From a checkpoint of a small self-supervised audio encoder (BEST-RQ).
Model: 4.87M parameters, log mel input, arch mobilenet_v2, norm batchnorm, activation relu, depths [3, 3, 3], widths [192, 240, 296].
Rows from block 2, named by matrix and row number. Rows with one number belong to one channel. Each number is 128 + 32 x the weight over its row's rms, rounded and kept within 0 to 255. All counts start at 0. Numbers have three digits each. After the name is the row's rms in percent of the matrix's.
# convs0: expand pointwise conv (model.blocks.2.convs.0.weight, 768x192x1), inputs 64-127
# convs2: project pointwise conv (model.blocks.2.convs.2.weight, 192x768x1, transposed), outputs 64-127
convs0.241 122:134127142139080134131096040099130081122102118158144138125127140070133140138133160175121111147111126083061101153137191164121134104078133074110154122146135137135083114078118083172120122177157149
convs2.241 117:089075147068101118122090120112107131118170146163109165105124092128104109102090165121218114178167151117108089085120122135121092094179157125064052117105189061108152120097077134135146160085118122
convs0.242 088:082098171135178142131149113095174097142157062118167126085101195132160133098222123111119151102117180112101150085143144129184142136141122105129104138110131117082168086077112112134088150140108159
convs2.242 074:067156099113138134113190149110111152122064114150124097102131135131161108106190065177075131086092063111149154122123148098156118119111088117163033143094069081126127113137086098087154122094044146
convs0.243 089:127139155111126147138159135082170110155055094144161109179097214122174129141169130118087197112150064128157118140199174143125149175110150111169127122164173123173063108144097105153135108146113118
convs2.243 082:083119139138145146124154105064116107151069100167174095110081108105159119126181159138132131087093106108131076112181167140061080104159112092159139090161161162141117113144049088131151077149091172
convs0.244 061:151197093143105110116104134114102200172130091094106103115114152142060153117126097177109127136125097163112176100090104156177100126100098118099114098141158090112132130144192105075124106101119135
convs2.244 062:180121117148047128103114103163121104116156116088072133110144193109045148106159106123119125121074167140119181111154098143116101077127140114112109074115117111086152152102110134067113079119109157
convs0.245 087:108126156129167117136105110119133135179137104066067112164104172120135157069178165157159078120134111155123108078149105054141078145178150130132161188124146144121203136093133142076098043138083105
convs2.245 068:117063146094106167142133143142176120174126153123161108172164104139107179112118226123096133093148107121127134127135111136151153041164198160085099161137101098132133162143078155130153070072104101
convs0.246 134:181148118138068079080146139145054152154134121172095071133158138155131058169110117113116255084138120069144164161141166155125141134120164126147135139142135126158144142138134127140207128143124137
convs2.246 143:152117083067105106114164170154089146098133127100064119145141141084158170123169135180140120106163172134170129094057098087076138110079176158194153196116080127122128134125185142090146136129073113
convs0.247 130:175109088168101113107153120154074148102099156109150149137125076106089123136036162142134161135137118137164075153214102138066099103100159139180138149145114147157129135122114151121105146144152121
convs2.247 108:162123141166130108115095131108105109079156113124087140063112096137107118132053188178160134138155159134111070129219089156072089131132143126149180108138167145139148076058081083150094140189141162
convs0.248 077:171110085119065166146156113125095098114116092044154151128123142109125169092138089114118157171158124146093142107064133134134097089085134126138145111117086099103130149079146147089047085117123104
convs2.248 086:153106100144167068112133125086162125065102162153178118105191107132178079158075137099108149130102097111153174123131123112166144123136143139140115110134129168145102096122097075199112182157123156
convs0.249 129:159129117145087163117187121132072122143131143152132079156170121144152127199141125137119156103144133088139102176131149115137185123122143128121140162094142163174061114114152130149200061152146172
convs2.249 126:129136184201120118139151119080135085157097133127145112142116104147122121160141120137134142086126106089140124176159174128159120187133095075107158106157123189130158078071128152159161114141106142
convs0.250 101:121119127135103200155151135169076135184161105124161141121102151142135156137124165119142144123100158147077163161125121147140130099090132122174139068128111105141169143113134193105100142166155064
convs2.250 160:139089107125149053054137113114112126086099180181137073142192111110152058162106136119115129094104094092163121144136111095137148131161115112140135119101143167141116097126104087184157146148076133
convs0.251 072:094094157084153148126159151143118132093131158174059152114171117136147117155000140115179120154127186111112146172170142137072152159203182125150153168119146092131142119119092124166185148132072139
convs2.251 062:113119080093174109150158129135170230122127161126099138152137113170115086116138089137158050129130156140103128151146107113083146165164102155056154111079152126158137072058044110118078153166101097
convs0.252 061:110178154161127143132064101123094111171170104080132141112087124145106168123113110131161172148108093138114131097138095170178074141102089123140098140149140101109188147154185164067138083131158146
convs2.252 096:136098111117180060099171082068071129122100168164100089146166120082149097131124124142129090110136121106148093153114090082121142131164093103125140133086161169166096114086156100147098134156103089
convs0.253 076:100143148080150129140144163167148065105131143203139118116115099051140139156072164136133178089124125106130129139160140168070107167121107123173133161109137079158151159161118079149172189137183136
convs2.253 070:123113121155182165149144118111104175134144164111064148147109127078129156116098119141119108111052146141119137136130121116049122172168123083170211118115136158152158120106074137104137116180087101
convs0.254 152:084059157134137159132128122168082171081129177176154155110132134159155116075113050087135087095099154148131101122169108149119170156255132120132129154090137088084148076098102166101128051160100114
convs2.254 184:205110106059079140154110122120168049146104143108122151203137137168101150166178155145114135142179077110158128142097132089128121099092165189046154154145120173172100155143159147150104122103168084
convs0.255 074:122130096129120085106134106138139172163107100151155087149163172087131094129207130122126159129115101114072122147136138109170134146090079066168144122078137086164167136120078139186145125099099118
convs2.255 054:095126158155162139121198145100132143123073140140078106146135134177202108150086099118140116053141127107159128178134144122075142211150109129164163141112114151144110058110116111137145093176112143
convs0.256 099:144078118148142129128121142138148167124119157117197144175200074143142156125059143125142123168186111140149129159174096115119153093157186156128117163127102130133145171174116158189147114093158118
convs2.256 080:126199105094073136131116118127113152173124105125094106134098114180159111138110078133145136116093122163111180125069062113153161209145084099091173109104148082138124091093198172145138065155117094
convs0.257 096:134113120161145198126145104149116157085150171080200181106084104169092052144129081120104113163113100130170142112146146109167149094124120140073143142157123160101130088140139131106115181136156083
convs2.257 111:155135078114172093137147090112108158126133133135043069164176140081130119119120105124084088092104122141131124159108091079169184144160098095095136095066110125119117100059116134165099134115065099
convs0.258 177:154152105218111138118042077087156134177161124107213123186163120108148164141095119196131123103108058126115161163087082142137179093118143118159148135125108115123098141160150161164136004156121107
convs2.258 177:131147110096147147123141128137095138101167131139088154115119107161100099123084121119083125164065188150165109090133068125033159153137110078075217144164164098111119180129120029115139151117141093
convs0.259 169:165127107169106152106065093152112165132110111064160118173137129148053168143112182160131076195137109139128140139180112078123130091117135077117115124135074132114125156111099123174151097069112084
convs2.259 181:140160121136141097102096087104083142171187152166121102150126118100146123129097119132061163127033147109115144091073056166123133156113135132105198101146210094113164157171159083109143158124145128
convs0.260 099:135110111154096129159097069096137155127137109088154137138120066130104116118089122103204117153167103137115094109101106114216109092110136130032151144161107122107126150107181108136110107115181090
convs2.260 113:174152094108098089121128111104131151152132101151125117098158166151109109105166110094097129162137086130163115107069136127125103108083140140074030095146074106110106156149121108128088130086125121
convs0.261 057:081154178178138138121076108141116147170127090103117139171087108132110139125115157132188153130097109144132134118128100166156057177095100142147105234140118120100172138132142167072093064155206130
convs2.261 092:140099101114169072087165076085073127130096169162113088150153122100135086155121119149142096121128106091149120188130098085133154116158082100113123114071157168187096096087155116154115133178094077
convs0.262 080:142133150141179114163099119043180094122167059121152135135130133132215108124112138109144153153165086151098137128137186095147164111109140094160136169213144177106098137148118109185107086175133108
convs2.262 068:066092145105191105102147134138142155165121161148175155129089099171185121097115049114148089110117190149107132080102135097176092116186121145081179141128203130096120067145114142103136143193130125
convs0.263 075:123132110165106087106142092120096146160095109154129063200174109084159163171088136127084137069112112074096169182152076171183174157104150170121130152085129111175088069054146170156176119102145159
convs2.263 054:125147110160140132141176114114126227149090132139076101142142147124094106131102108113119148084137107092108143194155148161137124217167105096091168146130109151157140112102118130131150135140108119
convs0.264 095:080108155074142162129185156104093156116138168198104129108121124119163106112081150113138145168139214122163090085133158149102096181193141124090160172145156083111094141170122082123145205097154132
convs2.264 076:122178114048181142151122120118160083154134131134090138164102145114112099143232134115141113126103103140130100155128121097020068166137078148107179139093183144178166155130088121095082077168113086
convs0.265 064:158119097097079155146133104113150090060131101134108145143148080139158131164063149124150120150182104106101153153076181100175151142134100117074114126152121104093086162083120057188142132082143122
convs2.265 062:079113173102116142128139137202147106129106157163114131092114122155141092123098155093194134116203164157148123110160097121153093140152090138011099182103157063109099104123147074120177156137181148
convs0.266 078:080166141084137137135138110095104063129148147149144076080156096082177105094112160086126092129159109099095101139083133101157144143142122182097153060097148075116122108177157114165096128121089099
convs2.266 073:111167102113199117135131155128171139104144116125159149122084143184086110119101090162099150126075168177145163107128117135055195155105097146152168151175154133146118141157046066120074162129176082
convs0.267 125:147091103133061114098137193114145118057129108141181201089165067176140109142116108137137174110195101104157082134138151144100138098158153144196083098146178136127090149150107115150164145133099150
convs2.267 116:159121127098066172151106109154116091130137122126133128104176141090129153130133138142084148127117068127100147126122183154133134113162176092190092112163043145134106193193178168169188115065112146
convs0.268 064:110151136133070121139124097154119077179127088096130147170092091147100139109113104129178099131138133139084129145143118151139123109106151159080103094141114127137117105077185215086107088132127123
convs2.268 053:135145149102093120084061098153111089132138088097046143091129171140050126087197145168179139152091115150080142120151084136105105094132152139081098152124125074066117130122147138087105060108173144
convs0.269 089:148114153156129128106061086102094135102113145152138126125140143127149104133083164070089168145129101109157073137172117133099128165153165090107157145133165101111090111116113051214162128176107131
convs2.269 077:128128175168096123108071108124113049111139104122147144073091184138166105125148084111156164111095086127131157126190115144154157115152140097226060100120136149128135083147102128123126117196119134
convs0.270 076:144135152115152148160132118133119092172129122114076162211051113134076213139120168112117135122135136135154102119171086141093075145102168173115157214126131137139120108040136176096100115115172156
convs2.270 092:144064120137138083089163108098078109078115174164128099141151091106135080175086126131140106126141103082158092181163106105102153107143128117131104151086153174195081065076112090164128169169128105
convs0.271 073:145078113144104130090221133150088094112132136126164137133157159102157135126136121135106121101141165086160134163125125113076160107103159127137147119102125138136156104102087112154104175191101138
convs2.271 060:137061100147133126080159102113096137082115154156159139120134099131171096190107088176130110106092101018133153170117100131172186121124118133157192096058153168155143051101165109178157145173112142
convs0.272 102:093123179110143140151105163062103067165167159131130128099118104091146143103132192105203183143153105109123081133143135150063105112123182139182134171113183082157133151164126174136107119148151096
convs2.272 111:161158105119089126109117125156100161142155100126110090106098161129097110127109069132148162133092094140157132126132131158149133109084161115144047175116095079109102116137136154100119094096137123
convs0.273 120:148150107173162158131064112183145136129111129105179134109139098131129138150083117164129095101112081216130141109117082121113135088143123132152112073149072123111096135140131183151136053133117074
convs2.273 109:113133110144130139127151095136077150146131128138104162107103129141142102106143053085099105187106209158113125129110077128115174151127095106117164136112118114152089163167197076101109135137187098
convs0.274 065:142087119096052094096169074082104067075121100176100106068153129087159108149162112159114141100147104071135068111122100141099117113127117151126071079123178146148100130103085049111122147147193171
convs2.274 054:144122124151056126091103087113058078095116091128137122112115151083162139126126135168151166122117072044125095123143158137119100116117187111150126147136158152123139109127134099120179078137130169
convs0.275 113:141147122151130178164113139116121125116129164155072096112118087066167152139089166146120148080127141134153091130126163165124163136134114110088169179119121122107057137158168098145166066180142147
convs2.275 089:151135136175119139107144136130109213134136092099106116147108163193065143078111100164136118179143161163133105108143120136099138136135150122081105140128088080089146144128116121073095152068103122
convs0.276 121:152128155096129105149125141076107105156168148139086104109134139046177137140113219136160167113195133098123136122109160111123132090117131116146164155121162129163118132148150114162176127155149163
convs2.276 119:194092093135114127144088135171152114090147158124132174125169168137131133153150058087079153139061162148137184140151113143123212095096182138170143118122066154124124121153108154160095148134150122
convs0.277 050:101151132163132104112087093101103143172171107106131108124120058159078140103135116106151123100098109123127119096134099145175102170140085147123084136140156133109175109138156170072067078117168171
convs2.277 053:105108110164205090078159077120064134126082148123107093160134153125148125133114115115164094112110126072135146169182079099178138139147096110142145153097139160156123086080226139116126135176102106
convs0.278 107:125114136132114132137181174113104115101119124157120158130135084099172139119150181157146198092169100050203055097151165133148109168137083096203100178138172132148157166158113077126217163137094174
convs2.278 115:075143154175188164121170126130113125124098129127099147137113148103131136133142139141135129109097122129128094168194121144000134191127105111157159100093161163166159088082051116108092101174134128
convs0.279 104:105142161123128147139105135169071160204133122132110127149083092213123158133087121099143152106101152115115154134152092196128092125112170166134097159118151100133119105106153244098158078121165146
convs2.279 084:162102132106186103114142133123122135139112186173124122175101102143114127184080102110081112098142102062188090166175123133091138089138117131108080128080163178183041054087110139176139145164128119
convs0.280 087:185095124157090122137109117112153136078119165138108118153169162112149191161099140091071165119128111092145171157137089163132215148146160125117133150114104155130081132113103125230180106085166213
convs2.280 074:163164083128176120150048133160220182143128123104152137132105179160088135108147071129160135144128140174098207149136074148192184111114101158095122138090112069125121136124149170182072111103142100
convs0.281 110:102083187092121107136117095066120041104143115138108115108116126087196083113136214115209079137173128120115065110134156064136089123128127113117112122131137131114125088080096119181145122183131108
convs2.281 111:150125083059143155151159129159130150157125129103122182164113127155105160164138061131085154129089122144189148107120109136064118142107150174165132165142088145175137153156126165076084127107142057
convs0.282 116:134063142162116121104139131141099228037148176187153128126173104127171058178122106141095122108130136091109100114108150149138116111130123114148158133121146137121142134158124109121199168187103159
convs2.282 109:121169111127121117135103155139123184116146095104111114108111116153105100117047089155145139128112055143133160099120121130175081159122151144159088139159132085095115125179109129082145142115094126
convs0.283 073:151094136137137160140126173189126163068124173138155156159180143114142144150102133123111176137128127148151093140172120120061155117142174106183149142107114110149131186141072101150161179089178128
convs2.283 063:091155098127195132106131131134113235174120170152074128128107093174112103137134085159130108117088154104168114127098053139087141204160083130068150125072177125132122105108108119129155109126129136
convs0.284 163:132164137120156146136133145112117070116160133158145118063109096120127106111154123158092182040134116097196123115134157165073162132131083092200102161108145129121112128158080114124135088171174129
convs2.284 177:138137129131162153124087115171137195121141102114109169174083140241084128098061098145138083156187122167142144109131095137158119106176108128033083121140099072079110151132147148106134122092112081
convs0.285 075:125151158122133129151109114093108111145137126126062108120122217100095123076171146116116122146140158177100126085116132127133084159161081084073147157152132113099145179137135117090142149057117099
convs2.285 077:163078080133136095117185140144129184081147161133133135085240114100133098120162133127141116140133144146142140122108132105125195117116118098152149104152076174099141169150087101142108204099130096
convs0.286 110:097137162101140126113130182170163116082139121121097113110138190114150115105190172158167114121077131137068148111148137094151084149170124107190138141090127106127236117116086126128159088108084084
convs2.286 107:098175116131160155127104089132097108232142137100126096128076105113094144112149158153178128089064092104139141125103074129176139146117077155134177149089142081136203113128177183095114054148149055